config = dict(
    encoder_arch='jasper',
    model='contrastive audio-text model',
    dataset='simulated sounds of rotating machines with and without faults',
    train_examples=39062,
    noise_aug=0.002,
    time_shift_ms=100,
    input='waveform_16khz',
    tokenizer='word',
    vocab_size=51,
    loss='sigmoid',
    embed_dim=128,
    encoder_norm='batchnorm',
    encoder_activation='relu',
    encoder_depths=[2, 2, 6, 2],
    encoder_kernel_size=7,
    encoder_wave_channels=96,
    encoder_wave_strides=[5, 4, 4, 2],
    encoder_widths=[128, 160, 192, 240],
    text_encoder_causal=True,
    text_encoder_width=128,
    text_encoder_layers=6,
    text_encoder_norm='rmsnorm',
    text_encoder_norm_position='pre',
    text_encoder_activation='gelu',
    text_encoder_mlp_ratio=3,
    text_encoder_head_dim=64,
    text_encoder_fused_qkv=False,
    text_encoder_bias='none',
    text_encoder_qk_norm=True,
    text_encoder_layer_scale_init=0.1,
    text_encoder_parallel_block=False,
    text_encoder_inner_norm=True,
    text_encoder_drop_path=0.05,
    text_encoder_positions='rope',
    init='kaiming_normal',
    residual_init='zero_last',
    optimizer='adamw',
    lr=0.0019,
    beta1=0.9,
    beta2=0.95,
    eps=1e-08,
    steps=6400,
    batch_size=512,
    epochs=83.9,
    lr_schedule='cosine',
    final_lr_fraction=0,
    warmup_steps=640,
    weight_decay=0.1,
)
Rows from block 9 of the audio encoder of a small contrastive audio-text model, named by matrix and row number. Rows with one number belong to one channel. Each number is 50 + 15 x the weight over its row's rms, rounded and kept within 0 to 99. All counts start at 0.
After each channel's rows are labels from the 100 clips, of 14848, where the channel reaches its highest value: "top examples" is what is common among them; "loudest band" is the band of the loudest frequency at the time of the peak. Only what is clearly more common there than usual is listed. The data: simulated sounds of rotating machines with and without faults. In brackets: how many of the 100.
# convs0: first width-7 conv (encoder.blocks.9.convs.0.weight, 192x192x7, each kernel summed), inputs 96-191
# convs1: second width-7 conv (encoder.blocks.9.convs.1.weight, 192x192x7, transposed, each kernel summed), outputs 96-191

convs0.97:59 39 60 50 63 55 55 64 07 40 48 51 56 36 69 72 43 51 50 53 56 57 16 61 52 59 59 38 48 37 40 52 68 63 47 62 54 57 56 68 50 50 48 42 39 46 32 38 52 44 64 55 54 68 58 36 65 59 42 48 51 50 41 88 35 49 29 54 38 46 35 66 51 44 43 44 47 23 60 63 44 72 30 66 65 53 51 34 00 65 55 39 69 34 52 58
convs1.97:65 72 76 55 66 37 48 50 52 53 63 21 55 58 21 30 45 47 33 50 59 37 43 57 46 40 39 30 41 49 49 50 71 27 40 58 73 78 36 52 54 53 57 40 54 47 33 61 73 65 28 34 53 54 28 11 60 61 84 51 47 53 43 29 25 58 52 66 40 64 62 55 56 45 71 42 12 51 57 46 60 40 60 84 21 52 42 39 42 47 57 46 53 49 34 60
top examples: state: normal (91); text has "fault" (91); fan (57); text has "thin" (37)
loudest band: 1000 to 2000 Hz (50)

convs0.52:62 48 44 53 40 58 44 59 64 39 52 46 76 63 61 38 42 36 43 26 67 56 36 53 39 61 35 56 62 51 48 57 67 58 54 65 60 37 54 48 46 69 60 38 60 48 60 60 36 62 76 57 55 54 62 50 37 56 33 50 67 46 30 28 44 46 48 56 57 25 63 24 54 53 67 44 22 65 44 26 65 51 48 61 20 46 13 69 03 65 63 57 54 72 22 47
convs1.52:76 51 34 71 36 71 53 57 35 48 51 59 64 60 36 16 41 53 46 59 49 55 24 15 46 75 62 53 37 48 39 61 51 36 38 65 60 42 35 39 29 34 50 58 52 61 67 55 65 58 34 41 50 25 41 46 22 62 44 60 37 44 47 31 56 52 51 58 32 44 63 18 33 42 64 51 29 66 50 58 74 58 31 68 58 45 42 33 26 45 36 69 41 43 00 59
top examples: gearbox (96); speed: fast (74); clipping (28); text has "clipped" (28)
loudest band: 1000 to 2000 Hz (64)

convs0.11:39 32 69 60 52 59 45 84 56 24 71 47 54 41 48 49 13 29 48 46 57 36 35 45 58 48 64 25 58 59 55 34 62 42 40 34 79 36 71 29 14 57 72 58 57 42 45 57 28 50 50 47 63 75 68 42 63 50 58 50 62 43 39 33 28 66 69 42 54 41 53 61 50 49 45 47 52 40 49 55 46 61 55 55 40 57 32 54 33 17 49 59 54 54 21 35
convs1.11:70 89 71 61 48 31 43 36 76 25 66 00 38 48 55 35 70 54 35 59 21 40 24 56 24 49 59 00 59 57 44 35 51 47 64 18 70 46 63 65 35 45 85 26 44 47 38 81 56 47 54 47 43 65 38 52 57 62 28 56 42 40 43 44 26 58 55 64 32 58 61 60 54 61 52 57 41 74 64 45 56 47 46 77 32 51 54 40 63 68 28 43 53 66 13 35
top examples: gearbox (52); clipping (31); text has "clipped" (31); thin (high-pass) (29)
loudest band: 500 to 1000 Hz (32); 250 to 500 Hz (29)

convs0.33:25 43 38 54 44 37 49 53 41 35 42 47 64 67 85 24 55 52 35 57 27 39 54 51 61 25 48 46 45 54 38 46 44 76 09 57 34 32 47 55 53 46 47 24 35 35 29 12 67 47 63 56 64 64 40 66 62 31 61 42 56 26 50 72 28 28 48 55 59 42 50 56 70 22 67 26 43 56 56 62 28 80 58 67 38 57 50 45 27 50 42 37 46 35 46 75
convs1.33:54 63 36 49 22 53 52 57 46 40 53 45 73 37 30 49 62 46 56 52 67 50 51 73 64 13 47 46 61 59 55 65 84 21 14 69 51 59 31 46 66 58 57 44 52 51 55 30 51 37 32 52 48 29 44 26 45 60 46 38 49 80 57 53 23 71 69 66 33 64 49 57 47 49 41 57 28 59 44 29 58 55 55 67 03 66 46 64 40 36 65 40 49 41 43 55
top examples: state: faulty (90); rattle (79); fan (33); muffled (low-pass) (32)
loudest band: 1000 to 2000 Hz (33)

convs0.79:40 38 38 67 49 62 48 48 59 42 49 49 47 45 25 63 48 50 60 43 66 85 50 50 53 59 58 55 36 52 39 73 66 62 51 52 41 22 60 42 46 44 63 40 61 51 61 68 55 46 40 42 56 62 82 51 46 54 63 58 54 41 48 44 26 48 64 46 48 29 52 42 71 63 65 33 46 55 00 25 34 55 51 46 46 45 52 49 40 48 44 53 67 50 46 37
convs1.79:47 47 57 50 33 57 61 72 55 53 47 51 71 00 33 40 41 58 53 53 54 21 40 47 41 61 57 39 38 32 59 74 42 55 55 64 43 53 36 20 62 50 64 40 64 48 45 49 77 46 40 56 68 52 36 38 25 32 55 68 61 45 56 28 40 67 62 47 51 71 42 41 34 29 17 25 66 47 33 67 55 57 53 66 56 99 49 50 64 49 61 61 41 43 23 69
top examples: conveyor (48); gearbox (40); thin (high-pass) (38)
loudest band: 500 to 1000 Hz (38)

convs0.12:14 24 27 57 31 00 65 63 62 49 48 38 49 56 46 48 45 60 37 44 26 21 47 55 53 40 48 45 31 47 57 49 62 59 49 46 23 55 52 43 49 00 53 53 63 33 49 35 58 02 29 58 46 52 52 51 63 52 54 17 65 57 62 40 56 43 76 40 00 63 49 43 56 51 52 41 62 61 49 57 48 51 67 50 58 43 54 56 50 57 54 47 12 67 46 59
convs1.12:15 52 44 53 50 57 49 42 60 49 47 45 43 45 65 64 27 75 54 46 47 56 65 58 49 61 40 64 32 55 51 42 50 43 46 40 28 24 42 49 44 56 39 67 70 69 43 29 47 57 83 52 63 46 44 33 33 47 49 36 65 66 49 88 80 34 57 28 57 57 34 59 32 74 56 28 45 51 62 47 51 47 57 38 53 41 72 59 67 63 44 54 69 31 84 45
top examples: thin (high-pass) (47); electric motor (38)
loudest band: 2000 to 4000 Hz (51)

convs0.158:27 82 30 70 54 33 50 39 51 38 24 51 61 50 48 52 57 58 44 44 29 59 55 69 57 12 52 55 31 66 53 24 47 78 47 56 48 65 55 64 37 19 40 54 31 23 36 31 64 62 55 49 37 47 58 54 42 30 57 51 61 60 61 39 40 41 19 48 67 76 36 62 51 30 87 58 47 52 52 43 39 61 17 48 36 54 80 52 51 54 49 61 44 60 63 43
convs1.158:27 56 38 35 60 64 62 38 53 34 48 34 40 36 66 59 40 51 37 24 41 69 84 77 43 43 51 38 63 34 69 21 65 37 71 28 48 41 44 45 45 16 52 71 45 52 39 58 68 48 42 38 75 61 38 29 74 82 43 40 62 65 34 74 36 21 29 29 64 76 60 61 43 61 61 65 50 53 78 48 36 16 73 42 51 37 77 49 44 60 46 55 52 75 82 58
top examples: grinding (38); squeal (32); thin (high-pass) (29)
loudest band: 1000 to 2000 Hz (37)

convs0.162:36 47 71 55 44 44 72 36 66 40 46 48 46 57 52 68 59 40 46 34 42 35 41 41 47 39 40 45 46 60 56 52 57 54 55 70 43 56 05 45 55 48 57 58 66 37 55 58 65 43 61 58 33 53 56 38 53 45 57 61 32 46 42 44 61 69 20 32 48 55 14 70 37 54 33 62 53 53 54 61 59 53 36 34 49 58 55 41 50 46 34 79 49 61 47 50
convs1.162:36 58 50 56 55 95 99 42 70 31 42 39 63 50 50 84 47 59 46 58 66 36 40 50 67 40 32 39 71 42 59 30 60 53 36 34 43 41 19 71 50 33 59 67 32 35 55 54 61 58 56 36 78 67 50 40 58 31 26 56 55 93 38 62 48 63 49 59 43 58 61 44 57 43 57 76 49 30 47 64 45 66 69 35 47 43 61 53 44 44 79 38 55 42 44 68
top examples: conveyor (54); air leak (43); turbine (42)
loudest band: 2000 to 4000 Hz (35)

convs0.183:49 55 68 41 38 26 55 55 42 65 69 25 57 70 46 59 50 46 41 43 43 46 31 59 67 34 49 30 63 40 48 73 74 45 45 50 45 45 38 25 24 47 59 69 62 68 58 44 26 36 69 44 63 46 64 08 48 57 48 42 72 45 61 70 58 58 22 35 41 57 45 29 50 66 47 66 44 54 61 57 49 43 53 54 44 45 71 47 59 00 75 55 26 62 59 63
convs1.183:42 42 44 35 74 54 55 36 64 75 85 30 54 38 62 54 24 46 52 43 44 57 47 37 27 40 73 37 60 44 56 46 28 57 64 42 47 32 40 43 71 54 66 47 42 44 49 27 39 49 51 63 43 51 73 63 38 36 39 71 48 40 56 45 46 67 50 37 52 38 59 46 55 25 47 29 62 39 75 66 87 63 62 83 58 69 60 41 34 66 63 18 44 36 39 47
top examples: thin (high-pass) (72); air leak (40); machine: conveyor (37)
loudest band: 2000 to 4000 Hz (37)

convs0.0:58 32 66 75 53 42 48 60 40 55 63 58 32 56 42 35 21 45 24 22 39 74 27 51 56 52 45 49 36 45 35 47 51 21 61 64 33 38 59 63 45 34 44 69 39 74 66 42 53 30 53 36 51 55 48 38 68 43 66 43 61 47 47 58 52 61 77 40 55 35 52 66 23 39 52 39 55 35 40 37 36 47 31 53 58 52 48 44 27 44 53 39 32 06 36 26
convs1.0:68 68 63 63 45 52 52 68 57 43 40 55 45 52 73 72 87 21 49 57 32 60 63 60 26 50 57 52 53 56 18 47 15 64 50 45 36 35 55 60 57 69 68 37 51 54 48 41 48 61 29 43 35 58 25 62 56 54 44 55 56 56 39 40 66 57 64 57 49 38 47 68 56 65 52 42 67 73 56 47 24 58 90 60 41 56 33 65 65 55 51 49 41 82 00 45
top examples: gearbox (99); speed: slow (99)
loudest band: 250 to 500 Hz (43)

convs0.70:35 63 44 47 35 32 37 54 52 30 51 11 47 28 40 35 50 48 48 47 53 43 48 55 44 31 60 33 56 33 46 37 47 60 27 46 52 44 45 43 38 12 56 39 49 34 12 41 37 28 61 55 43 54 37 44 51 48 07 00 59 48 46 49 47 23 58 46 00 60 37 42 51 54 60 51 30 59 56 47 42 56 68 43 53 42 46 59 49 56 28 11 39 41 48 47
convs1.70:06 64 41 32 61 30 59 59 55 61 37 59 53 42 50 28 25 26 35 38 80 41 54 48 41 44 47 46 32 19 55 66 87 34 34 58 25 61 39 60 47 58 47 55 57 43 48 47 65 62 52 36 70 61 49 44 46 36 46 50 45 70 41 44 45 36 43 63 98 65 65 42 28 57 55 41 32 27 33 24 47 39 62 52 30 31 64 56 72 34 76 48 76 49 44 52
top examples: gearbox (89); state: normal (77); text has "fault" (77); speed: medium (60)
loudest band: 500 to 1000 Hz (61)

convs0.168:37 36 61 38 52 68 57 58 61 45 53 63 55 83 45 20 36 57 59 58 44 70 60 69 58 44 37 59 70 66 33 70 78 51 75 71 59 40 68 50 62 82 29 38 71 53 61 69 73 64 49 00 40 40 68 55 58 38 61 75 40 50 30 24 41 62 46 51 77 31 46 46 61 33 43 61 52 65 50 53 59 43 73 41 11 60 40 62 53 66 51 53 57 62 43 55
convs1.168:40 57 46 58 57 70 46 62 50 47 51 50 37 66 56 44 46 60 59 38 51 28 44 36 51 65 18 61 24 45 47 57 46 53 41 64 45 19 34 55 55 29 38 63 40 50 65 64 74 68 51 79 43 48 49 25 44 58 51 78 26 49 90 48 46 50 62 07 50 25 56 43 61 60 55 49 50 68 68 38 52 31 45 62 83 47 57 08 46 57 76 76 42 51 35 56
top examples: gearbox (52); thin (high-pass) (45); rattle (40)
loudest band: 1000 to 2000 Hz (45)

convs0.105:29 49 44 48 48 00 58 47 51 58 43 42 49 58 45 50 45 46 62 33 43 35 34 55 42 55 46 58 56 46 58 71 50 52 65 65 37 48 56 58 53 00 39 44 46 72 63 43 52 00 46 51 59 52 59 33 60 52 30 21 44 53 48 48 56 41 57 47 35 60 45 50 58 42 59 60 44 61 58 56 45 50 49 56 46 58 59 53 39 60 40 33 07 61 46 58
convs1.105:57 30 49 44 17 75 67 66 42 37 55 67 60 35 50 50 55 61 36 62 52 55 54 48 81 56 65 45 42 43 56 76 37 65 45 55 16 34 53 55 71 50 23 65 75 64 41 48 64 43 61 29 50 33 40 49 16 55 59 62 53 77 36 61 86 37 46 67 24 79 68 33 35 56 63 51 70 36 87 43 50 50 57 44 37 42 77 40 48 52 45 50 32 26 60 55
top examples: speed: medium (70); speeding up (67); gearbox (66)
loudest band: 500 to 1000 Hz (42)

convs0.106:68 65 63 00 60 41 46 47 14 44 52 44 40 43 27 45 48 52 34 49 40 41 36 63 66 56 78 36 69 34 49 52 61 60 57 38 61 59 63 70 48 37 47 66 70 50 53 46 41 58 07 46 70 56 74 39 60 69 60 41 66 57 56 48 62 54 34 54 56 47 55 25 78 65 56 61 35 60 56 54 41 59 78 66 67 49 52 60 67 44 56 53 41 70 54 63
convs1.106:26 55 40 00 90 57 62 41 48 58 64 57 61 51 60 90 56 43 60 38 34 74 57 67 39 40 63 42 60 37 59 54 68 22 63 59 37 46 72 36 50 42 48 35 35 55 35 47 37 33 48 70 43 63 42 31 68 51 51 66 37 60 49 75 45 50 42 17 49 53 59 44 60 28 53 37 78 46 67 66 62 36 61 50 58 68 21 53 36 73 63 16 34 41 54 47
top examples: state: faulty (91); bearing knock (84); thin (high-pass) (40)
loudest band: 2000 to 4000 Hz (29)

convs0.120:68 50 46 47 63 59 48 44 40 40 59 51 36 43 26 61 50 34 43 37 35 60 57 66 37 68 57 58 69 51 31 44 49 27 35 71 61 03 60 66 50 51 73 24 58 67 57 68 33 46 81 35 55 49 69 27 19 63 52 50 42 50 51 56 67 57 65 55 36 43 56 41 55 30 23 43 00 21 59 41 50 18 53 66 35 18 55 60 59 50 52 59 46 29 43 14
convs1.120:38 46 52 42 62 62 67 70 28 39 61 45 59 48 61 38 33 39 35 55 65 58 55 69 59 58 52 42 25 33 72 43 20 73 25 64 50 18 39 38 63 40 60 36 50 53 54 51 66 72 43 70 51 77 75 55 37 72 58 46 64 74 94 59 66 27 46 50 47 53 45 48 70 29 26 58 79 37 58 50 60 65 71 67 36 45 47 54 44 38 61 53 37 71 59 56
top examples: pump (59); muffled (low-pass) (47); clipping (37); text has "clipped" (37)
loudest band: 250 to 500 Hz (36)

convs0.169:49 51 47 49 53 59 57 64 37 26 59 20 53 40 58 01 64 53 47 39 34 38 37 63 36 21 14 34 48 55 46 49 46 47 48 65 48 52 27 41 47 56 55 50 62 34 33 23 62 59 44 54 26 75 53 43 49 30 43 24 41 45 50 70 48 31 53 43 64 49 47 28 45 53 54 46 39 30 60 55 60 44 38 46 43 51 30 53 52 59 30 51 51 46 55 37
convs1.169:39 43 65 39 56 39 45 91 37 56 37 38 50 58 47 38 32 67 53 91 49 38 34 63 62 33 44 30 54 56 30 42 74 30 45 73 63 63 44 52 63 60 29 49 45 49 53 58 72 44 33 45 35 43 42 57 55 43 38 57 30 58 33 51 38 39 43 72 36 30 63 37 44 43 53 52 41 58 34 51 64 50 52 59 55 62 14 55 62 07 69 44 74 60 26 42
top examples: gearbox (48); rattle (42); air leak (37)
loudest band: 250 to 500 Hz (34)

convs0.163:59 57 40 56 48 62 61 69 80 65 34 66 33 54 46 60 55 59 52 70 36 60 63 45 60 47 41 72 33 66 57 66 75 58 58 42 61 50 60 46 43 70 30 48 56 20 50 34 68 64 40 51 52 47 60 37 28 44 68 71 32 50 54 25 58 53 37 66 78 26 47 45 63 55 59 59 63 27 29 36 82 44 63 55 55 42 31 65 68 56 68 55 61 78 54 59
convs1.163:36 61 57 50 56 70 65 33 53 48 56 71 42 49 85 42 42 63 66 39 78 51 60 36 55 76 39 56 44 55 56 51 39 42 55 54 56 52 35 73 42 52 43 55 44 40 52 36 82 70 41 46 51 10 60 44 41 63 67 40 52 64 28 72 63 55 41 75 54 56 99 18 48 37 62 67 47 62 31 68 75 66 44 68 33 49 70 29 44 53 53 66 56 38 46 45
top examples: gearbox (51); squeal (48)
loudest band: 1000 to 2000 Hz (44); 2000 to 4000 Hz (31)

convs0.46:64 43 65 49 35 54 21 72 49 26 55 49 48 57 74 43 62 47 27 67 38 61 62 47 67 38 39 48 61 58 49 52 47 54 16 59 53 54 42 57 58 51 58 35 51 61 13 10 61 75 67 54 53 60 28 74 49 27 44 46 55 17 62 63 31 52 58 51 64 56 56 41 53 46 52 58 54 49 66 58 50 58 52 63 48 66 47 48 38 24 58 18 52 60 49 55
convs1.46:55 66 57 46 35 54 38 46 43 30 56 35 44 45 44 61 57 52 99 35 37 79 75 64 46 30 51 35 54 74 41 55 68 53 42 64 65 64 50 62 62 62 49 44 57 50 44 46 77 40 39 55 41 26 53 53 50 40 44 63 34 65 35 54 06 58 65 31 41 47 53 53 76 38 54 60 56 91 53 43 60 45 36 73 31 48 54 47 16 50 70 60 44 43 59 30
top examples: text has "room" (83); text has "reverberant" (83); gearbox (61); muffled (low-pass) (55)
loudest band: 1000 to 2000 Hz (40)

convs0.187:52 24 35 58 48 00 60 63 52 52 36 33 42 47 54 31 51 43 16 43 09 46 44 45 49 41 41 40 60 23 26 44 53 62 20 49 37 41 51 39 39 12 47 32 41 52 28 05 45 18 33 52 44 52 52 35 65 33 38 00 62 48 40 52 44 22 69 52 38 49 38 57 54 26 54 47 39 48 54 64 45 70 62 58 51 61 46 51 40 54 53 19 16 46 58 71
convs1.187:35 76 56 45 43 51 66 51 73 41 42 58 43 58 56 56 60 69 45 47 54 19 63 57 53 40 26 66 46 40 47 71 64 49 04 79 29 64 52 63 59 46 54 38 55 64 52 42 61 35 52 56 47 32 18 40 41 46 35 37 51 80 55 66 59 60 70 52 38 56 53 77 40 70 89 41 21 80 52 31 51 59 58 86 32 43 40 77 60 51 64 41 66 58 38 51
top examples: state: normal (88); text has "fault" (88); turbine (76); speed: slow (66)
loudest band: 1000 to 2000 Hz (34)

convs0.42:37 50 41 46 38 55 45 46 15 37 44 26 56 38 45 39 19 48 53 44 35 35 36 52 49 40 42 30 20 36 49 29 63 57 56 43 49 45 20 41 26 43 38 55 23 30 54 38 32 30 31 52 34 42 33 54 58 41 54 47 46 44 60 44 57 29 50 54 21 45 35 52 37 52 47 35 34 36 53 46 34 47 48 51 50 50 57 59 04 45 44 15 47 20 42 43
convs1.42:25 69 53 61 61 45 36 65 62 36 27 46 48 56 54 68 68 11 50 62 30 81 64 68 40 26 47 51 61 43 37 53 43 48 54 40 47 47 63 62 22 73 66 37 62 42 51 61 22 64 51 33 51 47 40 63 41 63 19 26 48 58 36 42 71 45 62 57 61 65 57 45 48 65 64 64 49 50 70 52 31 52 59 49 05 35 52 50 66 43 29 68 89 53 00 43
top examples: state: normal (79); gearbox (70); thin (high-pass) (45)
loudest band: 500 to 1000 Hz (56)

convs0.71:58 54 46 33 45 51 46 49 40 61 32 53 34 29 62 43 47 32 37 47 31 46 49 50 48 57 38 68 57 36 49 52 54 53 15 50 35 48 53 40 40 36 37 36 52 52 39 19 36 57 55 54 48 59 49 60 49 22 31 19 47 25 49 60 45 49 67 56 15 35 46 42 61 30 61 40 40 49 54 62 32 70 69 52 38 58 40 60 33 38 44 00 60 59 44 61
convs1.71:36 53 45 45 19 64 67 56 51 37 39 46 65 35 29 60 45 42 48 52 61 56 47 45 54 36 52 63 53 39 49 80 58 65 21 65 35 58 37 57 59 59 66 29 56 54 64 23 38 35 42 26 45 33 40 55 41 46 39 50 47 69 59 46 49 67 98 65 43 63 50 44 45 46 58 59 49 61 43 43 59 57 44 56 16 62 44 71 45 21 62 75 49 31 42 46
top examples: state: normal (72); gearbox (70); speed: fast (69)
loudest band: 1000 to 2000 Hz (50)

convs0.85:49 45 62 51 02 48 36 51 58 48 36 17 47 23 42 54 19 58 64 56 23 55 64 75 37 45 18 32 31 68 49 43 68 51 43 25 62 53 21 54 29 48 36 61 45 52 47 56 34 38 00 49 35 55 44 52 29 61 65 59 62 45 34 38 43 34 53 52 49 37 48 60 61 69 30 61 42 57 56 48 39 43 50 59 57 64 44 87 53 33 60 47 55 49 60 26
convs1.85:57 63 46 46 59 44 33 94 48 52 41 22 40 66 50 43 41 66 26 51 44 49 55 80 76 52 24 54 62 58 50 37 52 62 40 53 39 45 24 44 56 46 20 42 16 42 47 48 52 57 97 51 46 54 60 48 50 70 47 37 35 56 70 51 48 35 54 52 49 30 38 39 44 26 51 60 23 57 59 41 45 50 57 60 65 59 66 61 59 21 36 53 22 57 53 28
top examples: thin (high-pass) (96); quiet level (82)
loudest band: 2000 to 4000 Hz (44); 1000 to 2000 Hz (37)

convs0.166:37 48 57 61 57 57 61 39 40 66 32 76 71 70 60 83 42 56 57 52 50 68 54 45 66 63 54 71 50 62 34 57 54 58 57 55 62 49 72 59 55 57 47 34 26 58 41 57 64 44 50 52 55 37 58 41 43 63 70 77 31 56 58 74 62 40 46 80 74 45 57 58 64 61 50 42 45 39 47 53 57 52 66 45 37 48 64 61 53 78 68 69 55 21 57 64
convs1.166:39 46 69 42 73 64 59 53 50 64 23 46 61 41 48 55 49 65 31 47 67 39 67 27 54 56 46 44 28 17 41 46 27 36 52 28 40 42 46 72 63 29 53 72 66 64 25 72 61 88 26 48 46 66 49 55 66 64 67 78 45 71 54 51 61 40 63 53 74 60 55 57 34 37 71 54 39 53 49 52 37 39 58 53 53 33 52 59 70 28 80 83 32 57 54 90
top examples: conveyor (87); speed: slow (75); thin (high-pass) (44)
loudest band: 1000 to 2000 Hz (42)

convs0.13:43 44 71 61 17 38 42 59 59 44 42 08 56 24 49 46 56 35 53 46 25 54 62 85 42 33 00 26 56 76 62 44 84 57 44 44 72 49 05 61 42 44 49 68 58 47 51 52 36 37 28 45 33 74 45 48 39 51 71 55 50 54 37 26 63 29 58 50 54 48 49 60 60 78 38 54 28 55 56 58 50 45 41 63 64 64 47 72 51 39 60 47 61 56 60 35
convs1.13:54 75 54 58 64 55 57 96 44 45 44 20 15 67 56 41 44 62 39 56 33 37 56 81 79 55 16 48 63 62 54 26 51 55 41 66 39 41 17 52 47 37 22 45 17 35 53 55 62 62 94 53 47 57 48 38 36 68 39 45 43 63 63 64 55 34 51 34 57 33 56 50 51 36 50 51 28 73 60 41 44 61 52 58 60 58 74 46 63 28 44 56 26 62 48 29
top examples: thin (high-pass) (83); quiet level (60)
loudest band: 2000 to 4000 Hz (34)

convs0.17:52 32 55 64 50 43 62 67 64 76 39 67 32 65 66 77 47 41 43 51 07 29 55 48 55 84 34 72 82 57 60 73 56 26 37 78 54 31 57 52 50 40 50 41 58 74 63 56 63 33 65 53 63 65 50 72 45 53 71 59 56 44 51 37 51 63 52 73 41 42 57 51 63 29 43 44 44 61 49 53 58 38 14 48 57 56 56 53 57 51 64 58 69 83 57 44
convs1.17:22 67 34 62 45 73 51 37 48 74 35 30 50 23 48 67 39 52 61 50 52 57 62 47 62 48 57 25 33 34 65 56 59 35 58 43 24 45 44 77 39 30 43 52 60 74 20 66 48 69 45 40 58 67 34 46 44 46 57 83 37 43 43 38 65 13 61 73 72 62 36 44 39 62 53 44 62 50 61 16 28 33 47 32 40 33 60 60 45 56 59 65 40 48 62 74
top examples: conveyor (88); speeding up (65); thin (high-pass) (46)
loudest band: 1000 to 2000 Hz (54)

convs0.48:65 51 56 30 71 69 42 31 00 37 55 53 29 47 46 49 56 59 29 42 36 61 42 34 44 44 13 46 44 46 52 48 29 58 43 62 49 42 17 59 46 54 36 56 53 52 46 39 57 68 44 43 00 57 63 08 38 46 46 62 63 50 47 30 55 57 39 64 46 42 34 59 46 49 49 44 48 65 54 61 51 35 55 46 30 62 31 58 52 45 55 49 69 54 47 39
convs1.48:53 60 45 41 74 55 45 43 28 37 39 54 44 42 62 49 06 70 51 51 52 43 67 82 64 49 55 29 33 55 46 53 52 47 56 19 77 61 68 43 65 56 53 52 52 47 23 64 56 53 65 48 84 70 66 42 95 29 45 45 64 57 46 63 30 38 32 57 54 68 39 47 72 55 52 71 47 45 16 86 44 40 48 31 68 49 35 57 23 20 43 36 59 63 54 62
top examples: text has "room" (73); conveyor (54); bearing knock (46)
loudest band: 1000 to 2000 Hz (43)

convs0.87:48 27 57 64 56 45 66 43 48 89 58 66 32 58 46 65 60 37 20 47 18 39 41 34 51 72 52 56 82 42 25 70 51 34 38 73 66 30 57 70 31 48 62 48 32 72 75 49 61 14 65 44 62 56 62 56 41 58 78 42 59 45 48 28 60 49 54 76 45 40 59 57 58 41 43 38 39 41 39 38 48 35 23 56 45 51 65 43 42 54 75 62 67 61 61 18
convs1.87:11 68 30 52 46 63 48 58 59 75 43 16 53 49 70 62 51 56 55 48 42 40 71 51 56 47 37 21 29 25 37 50 46 41 60 42 26 21 38 72 31 49 59 55 61 64 25 58 51 73 46 50 54 72 26 58 39 42 39 84 22 53 47 36 63 22 58 70 71 46 46 40 37 52 52 41 54 50 63 49 26 41 76 47 59 45 55 76 68 67 60 52 37 58 56 73
top examples: state: normal (78); speed: slow (72); gearbox (49)
loudest band: 250 to 500 Hz (39)

convs0.181:32 57 35 50 34 02 57 40 40 60 27 51 74 88 43 41 59 38 72 42 50 23 14 62 45 63 62 60 73 49 60 52 67 57 22 70 49 46 50 50 52 50 37 52 56 37 45 61 49 53 64 55 42 50 57 17 71 43 30 53 67 48 42 63 67 42 20 50 66 51 52 46 76 57 65 47 55 68 52 52 78 55 50 52 53 43 61 45 50 68 61 65 39 54 38 71
convs1.181:53 40 16 40 34 58 53 49 57 42 54 73 69 42 71 76 41 20 27 51 67 57 39 59 64 64 62 69 43 34 37 51 48 67 66 59 42 34 31 63 49 60 25 72 39 52 37 29 48 64 52 31 57 52 40 50 33 48 65 69 36 62 30 57 69 41 37 68 41 38 68 00 38 32 60 50 61 13 48 49 66 61 50 32 43 56 67 68 67 34 45 41 34 23 64 69
top examples: speed: medium (63); compressor (45); thin (high-pass) (31)
loudest band: 2000 to 4000 Hz (31)